{
  "arch": "tc_resnet",
  "kernel_size": 11,
  "wave_channels": 96,
  "residual_init": "scaled_by_depth",
  "muon_scale": "original",
  "nesterov": true,
  "final_lr_fraction": 0.05,
  "warmup_steps": 280,
  "adamw_weight_decay_other_params": 0.05
}
Rows from block 5, named by matrix and row number. Rows with one number belong to one channel. Each number is 128 + 32 x the weight over its row's rms, rounded and kept within 0 to 255. All counts start at 0. Numbers have three digits each. After the name is the row's rms in percent of the matrix's.
# convs0: first width-11 conv (model.blocks.5.convs.0.weight, 192x192x11), inputs 24-31, a 11 kernel for each
# convs1: second width-11 conv (model.blocks.5.convs.1.weight, 192x192x11, transposed), outputs 24-31, a 11 kernel for each
convs0.22 104:115139130134124128171099052075097200177184137149128086053060079095134160190159171153141149144121087095111103151172166130137152152140148121148148125161199191178164180132126090097055066121135137165172142135170147171136114144110088077163151141128164104146144117137123
convs0.23 092:179138156157136165190187150107083164159163152114128127154093107096127143122142116106098096111124108134159117100157108147123133091069140114147104096127111138148100092103077099157132138158128080053131109132097088133086081110132123105146168193157158158163146147185135
convs0.24 103:180158163147119074101079061092129117143136141130095081086074117132100122147173170145150120119151146178118130119149129121123112194149096132118108106096103149196171131124097094070060103114111148173146184140156147104090091109068132122095092106089091120117108135124144
convs0.25 098:092097082093135081157121169193196106102113118085108110137141148137161157145091109121140117100098083135148098129177105177171158108081088059116100102099099150122130109129129111130118116175117161113168103123129127093142208204092166110079143109121112110163131119145128
convs0.26 104:089084080097125159122127091095112142147148139111099106081085076127180216200207208187181159158160174134175173151144146146148109147126088084095114104113110146148148169107126129119114133124066062087114116101123116096182186154130105111126117086084077116127135149162177
convs0.27 102:065091098061063137162183160106118144118085106135162131165131068095115117109125123141105102110113126096140140180118208161134136195179131099151151157123095145126109123077118137134128143167187146133152153167154123112153120203163156161134104096105099088090110093121141
convs0.28 092:096100103075058087097065099134136112128139157123087115065070070098114104105117096105117135148166110107104144098119078062105089113089075098137115110153165110115116118173154089093106113126176184130122117149107145157114155099091103092126122156102079079148135132131139
convs0.29 103:121148163097087117141144136126110099120155142094104089114126067045137091128209130118116115124113102137087113095115162159149129117171111113112098140118152133173183108098134145148140144144108151138106171142099142134200132145128118108155124149163117142114112099105096
convs0.30 100:156198185117098081115151141157182095148175123089118086102094128129116114089122121112087087121120149120111078134144129078082099117082098133093100126165115105088101093112091106084054097112093145172153099072100137120098071087108125149070101108118103099137152172205134
convs0.31 094:160136125127202175152105120095109181172164143118112107113118116137175201168161138131140126114145162158132103075069111141168150125168167196126123146087091135110123128111084079098165146190181125123112085099137088088030066118140092122179174144111078063063092089134090
convs0.32 106:104111095092135130131130101061106119097092107103074105106118104115156160127119110146160161143163181155186138142164148154159170105116098144132149145116081156116102107191144102131138130123077090092135093099112044051122084095158065031158122124099095142182175159177178
convs0.33 099:146123097162138135151136143143161136187154080102088107090115111058134151111102106096095163144126135106103127159162137054076140083095140138144166166166104110103155124108070040127090124135121101130126121175141130116087117143116167167207153123135086037110108095113115
convs0.34 100:172133116150130152158188177173180132130133132147150165129104085093146112126113119123119092062058079102129126118086091072095103119133078072071072111110109113132165163130128097107067089099177131116103074074086136121116142067075023141122159171154153130108067081093161
convs0.35 098:105081096098113127147116110126150074089086087130141110100102075120160154122118107105153164158187143175127151171148187150209176161193102138091167124130139104178165134089108120175200174131122146142168161106154128165200151124142127212148182120080099140166122108108115
convs0.36 098:112087103088074035032089123133139092143152095116105125176238167095116108118101114139129095131119160042125164158091081087189158142133134142104088074105050097140136092108075147185185165112157153112096120138134167153078158102156113098102085117175166174154153179180162
convs0.37 100:169151129115128103112109095065075093104184208158130132124135124125077143120116104114142123142161125156124103086127200209163103087117109106124143134184210177147127116163111121090111117101077111074126103156146157138127158164136111114126163191185157084089079066076115
convs0.38 103:111124168135111086060060111086101098114095092140089103090126147158161167135169174184116089090095089155121096114079104086098094209169108126149126106105148103086118157149128155142105096084136218155123117124150118102103180100138145149178169159123135123115080113111127
convs0.39 099:123134105166147158111120108085096125156162126111145130165141137196141108132128143145104046092101092092190114158099155145114106109108155127148138098169151142147146139150147137133097134086087073092135179132091138141121127140050144131138133108144146152150142151146156
convs0.40 105:117116170186150134134111098094075111115127131121134155126135149116060077089088118092135096082075080152138169139088074055096106066101117118103095103071057046080158147103065086086083081078103118142174198137144120100161127152137165127132150198198150143158129145147125
convs0.41 104:161150132125133124154111125093081088145149112066093150126145092064152178157117116092081119112113115119135196178119160142119124118094136137128158120142108111105107116034130155207121114102135186129087034044115175118078080141169171176127110081100090130144157145132104
convs0.42 093:082132119102120084162141142153127128119103151126131115135135103096103162185171150108103086031052122110114111130130137104095152126093099127097090090118104099115076089096060131162144147179168157154120118113134105134137124123093159108141134154149134130088130131121088
convs0.43 102:125136125081115114131092120145121178136129106119103088126147185164097089055063081090119140106085089094108159145143129126162104095122139116075047105095127071117146139157177133109099109148167161159094134186174149099101152149109118149135171153151133144168177159151134
convs0.44 098:130103116146160125104093175152197147166148125093091066088110107116129114142130139172186191155171191175191148156157150098116129145122108116130118139144102110114127102153143176164186146173141168135098130093098101062107099104142188122183124123111129134071076130105101
convs0.45 102:109101164139135155117134141154137117139128084087134097120098101158100111101121131150182169123163134129131147102138104074093111088093136108126120069103106120133136166130143095146145181141160146131090099112149111135090102105116152162106118107082124138134110100144149
convs0.46 102:104082090137114145159162127113113141169153150150140131130180183184133132166137120129163127116109108104080082118139135140136155126164054113141118150130119098084091086094117099145130123092087085105145070067130161223137155197214146170175158177186131105139139124139156
convs0.47 104:120105119141156107113121094110160148170154165132139142151157166171122101143166138123098116132131131094121136115094138090119149187238092118112097089098064112112125116165129098097096131152153164158147108133197155080195170148130126125160166148129125124077072074088083
convs0.48 100:118155151166133131119142113120124169142122117128133128117088078063123121162189139109102151178159150084129092095113185182145116137150133131112132126137153123125110128121160202174160145117112117112115116145083110137117164168151118108097094076147153130120117129112132
convs0.49 100:116154163151114133112120092119091123140117110135163161180135128126101152192153130110110104095088089158137096070076150149125114087076147164121092093132130149102098093055109092125179176106132121115096131122074126090152159105190106168168163107112083107106121164146128
convs0.50 097:157150142113103142125117105089092082128120100133173169141124117104128094122119149151124135109106110055099108100067126118136120112121098114114071089076131130117121141084115096098172162145170187168183122106153134118114108085096107092138178160185168166149152136147143
convs0.51 093:076042087074080104137107100121120166160144109125102097099088066117082101128133135115093104097110156197122112168053047070057117114146044080086051085061122148158077083102178148131099083089084106134135183107205163141157141113115079068192135141111140110137085090090138
convs0.52 100:063084089137148124109107131135169042100134095098094105097092108156132121107074052080083136140139095103128120125126107122157174162175136143166150122114125137125119142101107126170141145110099129129156144166176164119110159119147137119108142094083079097127120079087077
convs0.53 102:092098074106084121115118124162139151094090121127103073144157147162095102091104075065093088106124164080079087085093164134124141119124104170185135129109105072111113139147101110120095133140124103129122159144147128105087070139128127124177116116154115123149162130138129
convs0.54 099:112085088099099129090104132118111080079123152173154121104108085071155138111126161208166126081099113123128130118109130134146156145119092085053142171148121127114100051106131171100085144137114112169132073080099155164170116107123122067121120129187152096104120105095059
convs0.55 097:143141182182176117102145143169202124127118139139084102115128082095155191145134098165133119097124165050133095109122122091093119174162117112128120156166129181114149166104087097094078052107132129095129107125106105086095103094110067068159135107140170124122102079095109
convs0.56 095:067101122100083076085076113133156147147147129103130115067098131135198170132112087123114142150173161138105088068114182195124110115079218149111112175195176123133137143103104163156164164170130141138109140171166124109091099166124121090188186159132126133133127109169131
convs0.57 100:165152173123098093105134118123078113144067072141185183155124123133111124148164170155171183139106068113159096109111083091115101127103154151146148169140112132083095132104113079090083103148170083097084108082123094135130121171128131170122133117157150148131089047081093
convs0.58 098:162174141133084060108131178161177141148148142143122117112130138160105076104095088136167157133143109102136186091137123099103086096116123120138172125112141141093074135027094099140142137109131138146072116148196156161087110101111099062079102130132115149139128159120102
convs0.59 103:078073096139142126162162137135100098097132179152155134107106113105096107089106130153119082085077109094095083077146103144157100083100093097121105102114135151124121140147138157200198134096165096134175169144147126166132080075148100199066084152170137149166127172127132
convs0.60 108:102107109152155138106092102079053115141123108076104107132148138131143133115136117112096091108151185098140131175157124055090057106130092112161153150150098083126103164132157170131149161134088053063076168149051101161118104088093126149188166125129146113105144165153123
convs0.61 103:118134137100120107127094129095060093129092095126139143126125149102148107108119116101121132121117105114129108132166154205143166156119124138083094142150153188163145149173163143184126159151102097081117151104145143096092135141155166097083074100109158133148131170145123
convs0.62 099:089151109095114147148150144146148122131136147121100115133114130164097123135142114129115131128159161118095090123151154157140170153158126110131175103113112110082066050112104126146104161159180149177174141091165123134112138085080087153125156182144147174152115146136133
convs0.63 103:158188156088104137109102141117092140164166149128107102137131174151147100138102140122062069056054070188157119126105138174167075079133090072068093087107141145117094133103115142096114111096069048109117104115121162171139170176066166167075071065067124127140127146142132
convs0.64 103:130158109164159098114137141128104136163118125113099073161171120129132163100169164102108136131121139101078108094081121135168127114098136148147141122155202181132115126129100158133157122176118149105091189159148098136061119102105072138153157159155108130159163141153112
convs0.65 100:101110118121149167174142131092097146179191172120114108108075083128120133140124127141105071072081036167115127084106119153127139127065172119124115143128134084053133107098095117104136183130134137085094096085113133172224140106077087086077115138159169142154137097120117
convs0.66 100:100123122086099113130175134146156174181169146155129127139125134161206183162178154125184176186207182127181197166155126135153103148109174112121126127127190156145169164123117138096105158130152148108157104141129098095120080043098064095138199150182174162179169209185163
convs0.67 095:112153160132148165140173130098102037069103153131145134120124130107156161153152161160137140150159181181115116101159127110138141091101144172136159151100109131168128149124139148165088105083114128151119185121170119132175106156110110127093095138116122180158155141148177
convs0.68 105:118121134111125147113128090160200100126114148131142166154156222214090112101107114115105122068094119166172130131120104103094127134097192153178153175151135083135135132122129140098133166120135127197194072152149121116168132135093123133095085093111118132095073075127147
convs0.69 104:178159131145136138155140113156140066049084166207118110104098116129187148112131170169119124113141184083075102134094036038107107087076133164145130086082079132142167145138094100133161125109112110122159090117170158085113103096120145117132105151169105106142146126148192
convs0.70 097:192121123095127170171157087055089155129119129111130131143144132147138088149147142119144208153094086124135148122119144149070067101090127113137187157148099094103137137106075098108151181188112113158166140091167125099061128156121107124157136172124080108118099083149138
convs0.71 096:091119123109105148122137134148152084135068100108124115124137155134103149170155104102122089092089118116122109131143098091164103143155119145096129074154160127100083124066064073102154141141137126126214077148128092144170141173147159102180166120126077096058069117119126
convs0.72 103:106124117111113168191213192162089143133121124134131103110129122094129157137144138135150183149087118091070098134128115129101084089105103154159187091120082103070039076110132101079096137186110121089112128128116095108147104079109136168104117164164150151139157141112104
convs0.73 100:118096113097115122115089049069111155096127130180156140153152158148109092069081099141142141151129113137171151125117099120110103094153161137129129140151147087077095104143134125124141136145093088173199092111095175118129150116080113127101116137136157154157152176174166
convs0.74 097:100145135183143116127134156160110153089128135109097136125129056137137182164131106120110099113077075150161122126101122125111120142135181161156162167154149101141144140126167177148147118095099112110118132119088093099093095112133156174160104110139106111132125131133156
convs0.75 099:074057088132135103088109177224237137129135139119084079127139127122124128105126112115135120140131123147127108108110135128144137108082160123082102099139116132140129083121091119115171144150146167187120110100097122082087101171081157160154156129099094130154172149184185
convs0.76 101:146129150154188153086072107103109168150131134179138106124179138184125115160125145142151121116133121121103076079092082118157126109130155147096087103096063068103053113122111103102149084144117108113164153135124086103105104151111137102175193149135162188158132113128102
convs0.77 100:140105079100147140129127123100167075073070094116112132125104134127102113096087104090102117149170160137113078113119113121157143172130170133111146109102105111072098159088158200205199150106085081089103125135155094057108081170209212109146138157106077163194186175155127
convs0.78 104:157178180157101118105114160177168167164182169112056107173207137078178152166202215197157128155171142134129094139115087098099143111051137153146162178151122142172132119096125095098095122092148124098139067117124139126142134137137142135089084112105110121150164122123097
convs0.79 093:090085119093119088132126136134116134158126057044078135123156118100116116116110112099072052109155152165175097146180153176176106096049134164134109138128141171166100093120109102125144133137118067092061098104118100120094114159119121139133137120088071098106149158160128
convs0.80 102:095125120105169199210136124104161126109094099215160191153126161183127094119122075126122108115117116129146151160126152105083120176151109093109067112116098096091103060185209140121174150135092103140130151127136081137119095046162184173157112143089120100133091142175169
convs0.81 104:182177193135152130120138135129107083083101127143119101066120098132130118113118164162147081069047098118133126145106113099092081083096181232187197186153105110093073101177145138175140111145146127134126128091100132135190148129132127099146130140122113143082040112131170
convs0.82 103:133170159146121178106168255178138112121140085098069105149124130115086094084120081080140098131183142163173134095101094103120123163161174119125145122148101116138091060104135132077087123124148140079097101162133118134190197145149152092116090114080062124149138190124087
convs0.83 093:087090111127141141108135153184155185156146176129142087117149131155153164165172158191172138138150147120176153119105083133157187219138082107104125116136141197193159136143146132153140104127151135102082166173128106105070067114172108133089091117109092137127110152169123
convs0.84 096:117118133157194088065088076112136116117133111130095111107132159172095121109104109063061077091056082110116085109162158129107106150053111094120095125097099118120110083116096124139126081120123135150155146143147115144124141170242155156107075116128111112114119110115157
convs0.85 103:109124102053094110115101122084117199193178173171168129102092112083096070089100127147139144143119126086096103051131104111103107140142154110095062106110091056094124132128105130122147127096113152143101179151126158151117129127131127096130171152143113092085103141172156
convs0.86 098:142125119141122059084153154152076070100092142136148144178150111111146112099093177188129139155162120214148104131170112084136109128103160192192110154115156136154114092195125136092089136153185147061073121137155165156115131197099099061088077105126167147120146103098096
convs0.87 102:071117109107144127134104113062101163201167150143126103099116111105124134131124147135154143153193160124162131136143116115112123129197177184200117121096096084148164163119094087123131137094103135089196177163147102114129114088074109117124152102082150149124148158098085
convs0.88 101:137123119074095111130128151171234088090111110134129123118080097144117122143105110099097077074103144131124123145111138116156131118125149127119138119104096119123100137064086132113113116147140189196178031070088091094107110117145150161090092134138120130135133123180155
convs0.89 102:076109129127074093130151169159165141133198158137132117119129138099126131121156182168152110079099104193203136150104112145137140104122133144138141135081088091156127117138124115087066157178130098104113143128057095124132135164140168089146134135150126131135140138119133
convs0.90 095:170133140140140146179196234126087083095110101104092114097123155179143169162131132147144130119136096198173177126139133085134151113105180180178176143152188205197162193150062096138139160156136089085079165112102114076081115058145143136149143142157173129114101173176211
convs0.91 101:112111112107103119104108140142188125137129126178198155163104118106128095151163166133187164150170166122113125152147184134125115128130103092084122102122160148190169147137175166118130128110145129122165215162127157132097130103131086081164126161142143137149147126119088
convs0.92 100:054097111124134125128180193168147086103153169202139136121112125129128146138158113138107096124134097158153153145120134108108110107097144171163139164171105126091119136098118122121097070102158174128142216192175107110096083113078059117128154157158147154139092113121109
convs0.93 099:148122114128157140156168174135121097146087090113150120149160135165127105166154168159125114104092122148145146148143184217189161162156113079117125120140150122147125146148154118145156149181124202167117086133096110154135068155160183162142127106088114083040101132121115
convs0.94 099:145136124108082112118122133129124074079107139105159185113126140114159159148156179122127125110110127104136169099122121105077135164159186145163123113147134102184215142154144122099200197111079091130161105164166153158156150112064161110132138187169116134125115097090131
convs0.95 101:188165134138157099065088121120136140135118123092078087083166150137116117120122110132152171178194156109093130140107108104110103136135090129156163158099118127119147165222157128098102083061092176168095137135155158106104075122205134101149159130135130130119157120105099
convs1.22 100:125113154151192152163128097100094121107087116107109117140170182144150191198197174170148167139138158119151130160154157134129134157109092118102066089131144105098101179141185157150159126102121126130094080076052124122139148142147137131083108121133112106069084072086086
convs1.23 087:107124140147113132132145133120099134100118119091081116127129145166156100137109153171229205177146182144114130123099115110127153152132139156127126103110118125119106131135115138117154130143135136129149127153106075112097073098147129092151146165147165157130118144125097
convs1.24 109:194164125107098133153160168157135206129107118137113143113115095128150146139113111092128101081054063108130130098111118103134127126137127126115151142133141130135143179132111081082117112092106110116150140125104102143124166144167139185115113084093149178169153112080107
convs1.25 096:113150126137115099114135134151103059115146129139090168129145134162105119093114105094104096131091119102076079089107087066100084078095137158099082145127170139138162151167189124160139160126139107140194159103139131135115150058128092081170113112116167097066059092059007
convs1.26 112:211165162170154121151119125098102071055082102109119100126158156156128117114116118083061063063089091091119127154090103107132155157120151138120123121104100096114127119112090084109128136163126111098098094123143139129142106106082081092129116149102088089113112119090124
convs1.27 100:139138111131095081094087135170133074130169157138071095086088099128097136148101104120119102089128073117149124143144133135097121143143080029155134135119133108106118123145127146162174136110141072084115160160151129071116121138152140103171107159077121153185149187166131
convs1.28 096:117114104163134108128146165115116079078156185171161141096101127109164154175179173133125116135123106130112100120117119122171155143088126133161164201193146148177214188120093074039075111153150169147097124133110135171169153085110093030089121134132079122121143169151164
convs1.29 101:092113150100075087140129153116150115112156145100150149152166137159114086099088130159133135107131112143198213159127120097119097155190099111104096062071087099117094083131140141174163100079165185099078096133141113098103099177146112107116179159132151141131122130116132
convs1.30 105:146121113097079059087068118127126123133169159125080102115131087097087043071093090130089061078114133232169165097146168172150091131109117123112114141133122159178162174154191154137122119075076058060108081157186193184132132104096077092171161163164186156157157124121091
convs1.31 091:086109125119154115091116120149175129115123092085094150164113140130057080088096111107116127099072099130156142120116145111099116095115085112152123142140172124127141150043092118138113137145117051078131152173161144168166097058124176094131115117055054092118156159131115
convs1.32 098:121143147156157130091072083073101172129125092113126135127127098095106057066071076095142119111081125165147142170205210185099158167175173137136114133100096087102168101052059054073076109136105145180123059102117112113126189154119118133098109148174137128101101074090065
convs1.33 100:123109086081096123155146143101153114131138128114107135164145171148140142155164145145095172161149141118127166126141143152157149093087203143156130153159163130091109102153172189166124111108109104113113137120144137112126150065073145158091121132162092135156161167112135
convs1.34 099:195161147111082095083092083100072181153175121137153145146086040021058055123121154122102088126166204101080092108110135159156150157122125077062128131116129124162145176082092130139161154167140130136146181218181168090120139137065108144160167162205190183184136125103064
convs1.35 103:136125132179107142085076058060099219171177135153157158162133154129084086160135123116097082081153134125145155155075081092101100048076151155144156146143178132131125158105121101147154157130105080107108154174152125183193165095068148149151125125097117113149142114154102
convs1.36 097:137120094095072140157171151123139101102117126092115128118096065092127134138126109138106140123129137151153116111112066111120100130094148112093085132137144168153120120190211186163104155154101138111138103136102092073128134095132092056179130127146123106137132121114084
convs1.37 109:093076118119123132117116123154171086085102108099112141148171171172121140139133112094110144098118139158146130122158147105113088129100144125121139160156133094097127134168141094086073100104136133121131127095146176162129116094103107079091124126134127101144161143099108
convs1.38 103:141092112143130131169149171142104107109130103137148120114127112124130078097116149109128181183171154136107104084062064064078087095133109119067105090095074084066086115094067080103103115073098137126153164180164156112064059107137144100120084110105117128117134128138155
convs1.39 095:141164139170135151109152132127152083112102117112089119129107148113179168166187167142111142170169149047151103136053108081054082126108154157146098096095095079099139162144151131078074107197133159121149080103150116112166159120083170136140132162151105095031073056070039
convs1.40 086:172148111128171194160161126109083113118127091085100106135142120121111142143140176179197224182158151126169148120080131112115102094145164144105099096092091109136144122148157099096082088088117104117140152150111070072118161199191162150141135110129107123081101116134100
convs1.41 098:134119123101134092139150162169138130191220180169149129133191162143159187127162134153109113127105116075096105107107122127123110109106123100171157167123125141178116088095111122077103117132161116108124093161168180138106107159148137122132178147139118103105123116073068
convs1.42 087:159101114125128116120098163146172184175113132123111122165199169172119120118106151170119069105079124122129129140163155125160136150207098132135132140140127156098081128124124131130138157124157179155101173160145151173123088109082155153167173138139120132122135153151131
convs1.43 108:183142148184138102120107112102067133134108124133154132148139143101115129128152137134128111105122152098128126132114075092087097115108169171139146154121101133105113124167112126119119130147113174194179087075122115105122148107096104126103094103098095127108112088133102
convs1.44 092:128106110121139129103085090126136154136153156156126141141132093091177145157139153150117111091080096121115067126104138137145148188135084073153122161115129124172140140123114161117106061101134146156142132106134100139136172132182134179117128159196188147150126129105084
convs1.45 099:103130132104127157187168133122095202157122101094092146188205178117075068086118114147141117138068066164183189185148145128130072081120129120112166120136129152109124115092108107113113106084079136157136058117132173141138092130136195191138166133132123096088100090101106
convs1.46 103:109150124112079105102114103070112148110121096091052047062102146138104086126127147112106090053066077099071079107121071059110095087083133071099088061135113110085118093181218186143149106100109091071139094082064135188146111131139172192116115112120060104112119102124102
convs1.47 102:113093082099158140108097093118129149095108100096145181114100114165100096108131139147124141149127111177135125155174116128139152159149094100127096136143159159165143132120107103149154138079081105145158103104048044105099045049089108133012046045019041094130109103118131
convs1.48 101:099136143125090066120146124149096125145121116095083104149150176202089120126119130121132118133141121120111118149183142135129111102114089053093113118080044053107115123108074091104118078095108125081089133144152164098088088134100088101114133122156119107123137125117109
convs1.49 101:072113123109085099123128093088101174143134124116136112136151157160145105122086114136134187174172097106066057116156139104122137144148111094131152149108092107097110079088121148153213174147121138184179115124123140116150137116106162108104124136133112137190174142139156
convs1.50 091:081073117103111092123132139142183113104120102105090089081095131141136148135143156155150170140124103081100095126140166151169145117115059061126135130141133143148170150143119133140098095110091107109137069096130129136148143136132101104185166175148173122142122123114112
convs1.51 092:118122124098090072124135102118121049092133130109080107187208194134132104058108090098094094093087114137153160172162136142125138104111117179169120102085122121141118147185181136106109094079073111094092128129091103100120173133121121108100100097089126113135120102071101
convs1.52 098:133126100141146162181163147135116183091054059068100094095116115085141123118104096128146155151120104124182165179157149137126105121110105088091114144094108117109092083131091103116134163144114079110082134125133101140155158139078127144173201161146120128127104097112128
convs1.53 098:154104148137130123139121130129181145111118100064072110140124109128170196205163124132137125116145142139147146121108120147133117116143143131128151145171177107112179149135159154156136065142151172171191125097135111111165193136090158187129135109173135161147176123113075
convs1.54 096:087131113117165166141182138145163228173153135071087093138103134137098109121117105133101139093095110160174133124132091142089091145121127123145155170148158130133117091217198171121106077128210187162137152159120046057077115100100069077151139121143148129131118131111175
convs1.55 094:167135137136127139093157134088077167185141138126154169140127138125055107096088066059104110173137154187202155175137102089091098079118150120130132137137191131109140138114102155169108144140143101125123148156201159148174163097077117129113112134197166129084096143159124
convs1.56 092:118111150155126095142123117111126165138156134190150108097128164195130137123105082043052098108115092164102076131156112130140178159119078085110172172175108095091115139089053074096112120101113146183209113099108102143094102133095092099124091114147113116112134121102114
convs1.57 099:115082076098096079110130183187197158112101066107151131140113128146114137112135114111092101105165140170091099077083067085097112081162129135136124142136111120118185159175172138118104128106140124143175165109077085138149159120100124155093131138127125142116134186152172
convs1.58 093:045038046069119136139099114117133075125125150157151134115071098098120072111132141105094105133172173154160110126120156128127123126132122090110093073126120084116133181156113090127134132119136133136089140137140110130130138089079090159111117138173147136111102108102148
convs1.59 098:065097137102158112118102127092124087074096110098130106150091083124124117135117122104070111118156171099098112119118114061055050091088187112114148166133168141196205140088098121086139191190116126151147055130106139099118086103081107065118113149126128150133118112130118
convs1.60 101:098161156142148167161180158143171107144143109102065118127122111092228192122133167146132133113125092087082091065115138148160153109112131158182183182158138155101106076104092091096120089114134152196190179167154130129104064105143129087164138115107150181164116114134103
convs1.61 098:147166130150135123092130112153135137141160163224189138130155162129163157162135138085070038086122143135186144177140128112113090095105105111135121144105077105099099110171162130154091050099102134141106050111124143156121096095053091125103117106113092103113131086077094
convs1.62 093:175185178190175161136139152138126099086123114112111129137132118119138128106133112115136090107102130092074122120146134143159138114159121100123115157140134112109127125082053083100132131087133155129106137152109111154118133121127143150124129127131139130153139124095079
convs1.63 099:070095112138137132173193161144119121169129135177138188189198177112114099077100113161138131089108117116148128153152164122127140122111138102076144120092071127126097124139139135134118166165146155159129097112144141194165137112147103127150103149131183134128143093125110
convs1.64 100:188170166138111114124157146135110075105093076115107127117108129154117129139129138135111147117123097078066099099129099124115172139177117141148147150180148125130187200159179113135137141138121055065080142160148120110129177163137061134176175192193182172135119107138118
convs1.65 108:092112090089066052066102149106137043081070114144130088122154141129134106113092113143106112138116116122142108124137103088116099129164134129111164163158144164142208166093122047069156180152141117097064108088098128165168188116129138105106124122118050075127106104124172
convs1.66 099:115164163156177128183199182166176132149139149164127127101183199179123122097109095098095141099100106056089141131138118107097146173153137110088102094142172109114109108098080134141123111087025105168145131137161134161166148176172137089074103115101100100108122145150108
convs1.67 091:136127125109085099087101120079069134157163148174165158138143137080131093120091079079112133103126125143108045117137097139171163172153140140118130155167129148129194167193138108107115136129049113112129100129131130141166148157142081063092108088134122140099115128111125
convs1.68 111:107114135131137078109117156151160120160142149171161107092098123096160128122188122123100092147125157115096113133148107107155187173168172144123117116118100122122114099138140085095159136124116041063114072063119098175138154116156112161136126106129140134143126138088121
convs1.69 102:119112149123081085095142116104124133139179094141166154209181132096109112111168157151153149124130137089105150132097121108140116115149155141129084092065081104074088166147173144148162166159159167168192155122170201170099166119081143122149168159130155169144177142103135
convs1.70 087:152155155130118130141152152130124127112140143141118072093116109100137091131135118114105095121087099070110123197134119119158157133149161162128119123097083117063090107091091107107180129199171122147127165155126200186166153102102129159162194142208198143170141147143200
convs1.71 098:119139085133162138106158167143155131114155176122094087143181114069096119138143169148140164140124113174188203155176120119122135141125135145142080092070125132094124108118125123121186184138105111083103130127096134141139073081151105095136103104153140146117112106121145
convs1.72 105:070057119103121068057065106127144123142141198212208168098056037136061079115133132104141127127153140153172162162159142125132117112106087125139128134145148132134129172057034055137129154173163115096147107139135158129131152136155162057154169155124152180164116155147139
convs1.73 103:107101064091072067078091093116144123092101100147131122124090101112160145175166133138138139148120133057060104115138108091132128160161132129157173154196206178175219170143090093147136164108088092118121116067113121129139101088099086072163165194195154133084114132120143
convs1.74 107:119138138140113115092118106122106160158141143118133101145112133114057069078098083089096100140152176138166138115104107103126112164160106086102135126097097136135152109134137095101090143144172142169201091129096104118134172132081110111049070113119107115128132139123133
convs1.75 103:138157147156127098149140133165171186161137076090119148138147125085114145137174133140131137159179159096151173207187154128094130120132062046058098114118085102129125083135127116163149131120149146161170160135125104146109114129132067074157131131120101108094103129115126
convs1.76 094:105100098104133166130085128110051180148164166179089103127127182145166153146118112125117112124101044144122134156127118098132109119146073111148141103083105066078103087157133148141130130119092105145187164169136095147124171126139134078081114097084029064099097132139156
convs1.77 100:126090124137152174178159122122114104156156148151101108105123115143139152170162117096075061065093118130124116134120082096074118084128093120123151142171159146100147124121099088104112121154132139143147143108136115138141106149148164152096077119117102100136133163173142
convs1.78 097:201182159149158160163194159133120108116054107094148119105093126113167121119120142140111097081078036138136162114108155134137135115116113099080113107107108076104123104110130157130093124057074082119134102113130155153138137131169121093058059083042075057072050065105137
convs1.79 093:241193178146175170124133143185181121142126120112077117134148108132163162176179136065088084097099107140116127099072097092108184186190194202151169155156158172195184163147132137118114123132140138096085051055145130125171134099107086088125122133094137132137149128077095
convs1.80 097:080064068100118117092056063078098175143141135151153064084134133137133102115172150153118125113100105174159126120177184136126142118148108139149162183140132152168168153118153104111135178171103132145143169187125129148134118116094145141087128073126132116089096121109085
convs1.81 106:159155171159167156152149109090123133127152158140133127137134108144124116139161139119090133120143120130109064059057110140193193177130181200164154174149144189181205165146177185128118141128106090080107116155103159155162146126104133091176170089123130106058071096116107
convs1.82 104:152148098152155117119091112117075082137159089109100140181211120130143104120104097075121131175119132164130155128134118104108101080052099162179147179126190182130125128111122149094120132135166133113095142125125143171139090175172119072188174166167177155161128151142156
convs1.83 100:126115065104099114133140137145179169109115085099120128178133071081157120136096121129123109136117118053097110112116049115158160070089094062027088126111103077094055066155185195156106144120080101129135133128131095127171141141111083089112127171140130129124116115077117
convs1.84 098:117131139138168145129148112132099192137144103140107112109106139115111105158147139147128128125115110119161182182177155170182191185165092056079075107088123119142156151110142137133111082104122134132161167172185136071090115121086087107110161165169139141145164137132101
convs1.85 106:057104122143126074070100130098125039043096071084121136132140168117101100092109132151150076078060071121131129124128116100075063071050094109114152126133133132173209206164168169169156145117106083108088153154195165166145139141155144114121069063105153156132115111108101
convs1.86 098:115117119102102114119122085126184117116147170167174159189142080051135120196155112103104102090085118096133153134140118138143147122098187128133156159161115142095147147089135179177198115148106153140146103166181159106157142073112093097120128139140131130150167168145169
convs1.87 103:180137111176169118120093138091096091097157095083110156125099110118111067116072116097117127121113118130106141145142116138139133120100140130120077079087125119117122125182165142118084068070050035066081159120132109152142151146132101119023037049067078097090067144175186
convs1.88 111:221220205133094095112145131124119190183166131128122136144143145138144126098127126124128152149159162164194190188166144172194126134130111132141141130132114141137142156229219206210196174134112079088096110109082056093076101107068055040085106107134110135148169142151125
convs1.89 106:134150136110100101114103176126106127127113084102169135173160195175152173154176128121110109081079045136183123120156148146132102124144141100091104078080059081147179197118117142158129061131130102101136093110145146139085138103106109108039071063066108141159140143168165
convs1.90 096:134150114160129152137160118099085145185166094078105154196170130138138121153143119096085154132135141129087114123113088085096117117086103097093071114135151140103117148106129105143125107092150141181194152143114123146134154162153100049136086082080100117120130169133132
convs1.91 096:198178143130134176180174169176141124113130129134134127157146099102158157145132110104097101101119126103132140166139116128153117113112164135131112095099105103091066044117083073082097080092116127113124101152137109106097121102080063071066097142146111134146121123087104
convs1.92 093:119117092098101071114135153161134120091135145152119132135141160131165157147144136141078096083071080110109133129129133112122116166184068072083124137137131156145134110121189174150106096074102119184150116167141117067116134135148171111086117131136182156136142149140122
convs1.93 095:116127141139149117113072099105088132088131131118102131112092096127055047057125086125138115090081094102106076118091072067064065065071092109131123161178091112110154178081110128222144144150157130149098152151188141149103112054118144104134135140123118127162161132145115
convs1.94 102:140099115114122081050096060089075094132096129076089121153125135109087110127113118083074119111117109137197145113129131053090091103110131167140127118086149133119121196154132110141173160070084121086122116147127159203158106126197133109160144127151189211168123112108145
convs1.95 095:108139154157137139143123110077092168130137130149132156109157192167096139103090083125116126119090080184155172141133111136126103093096137140126106108097136141159132123140143145105097132097094096118142098149132131141124111111079078156081131139103111150159123107118114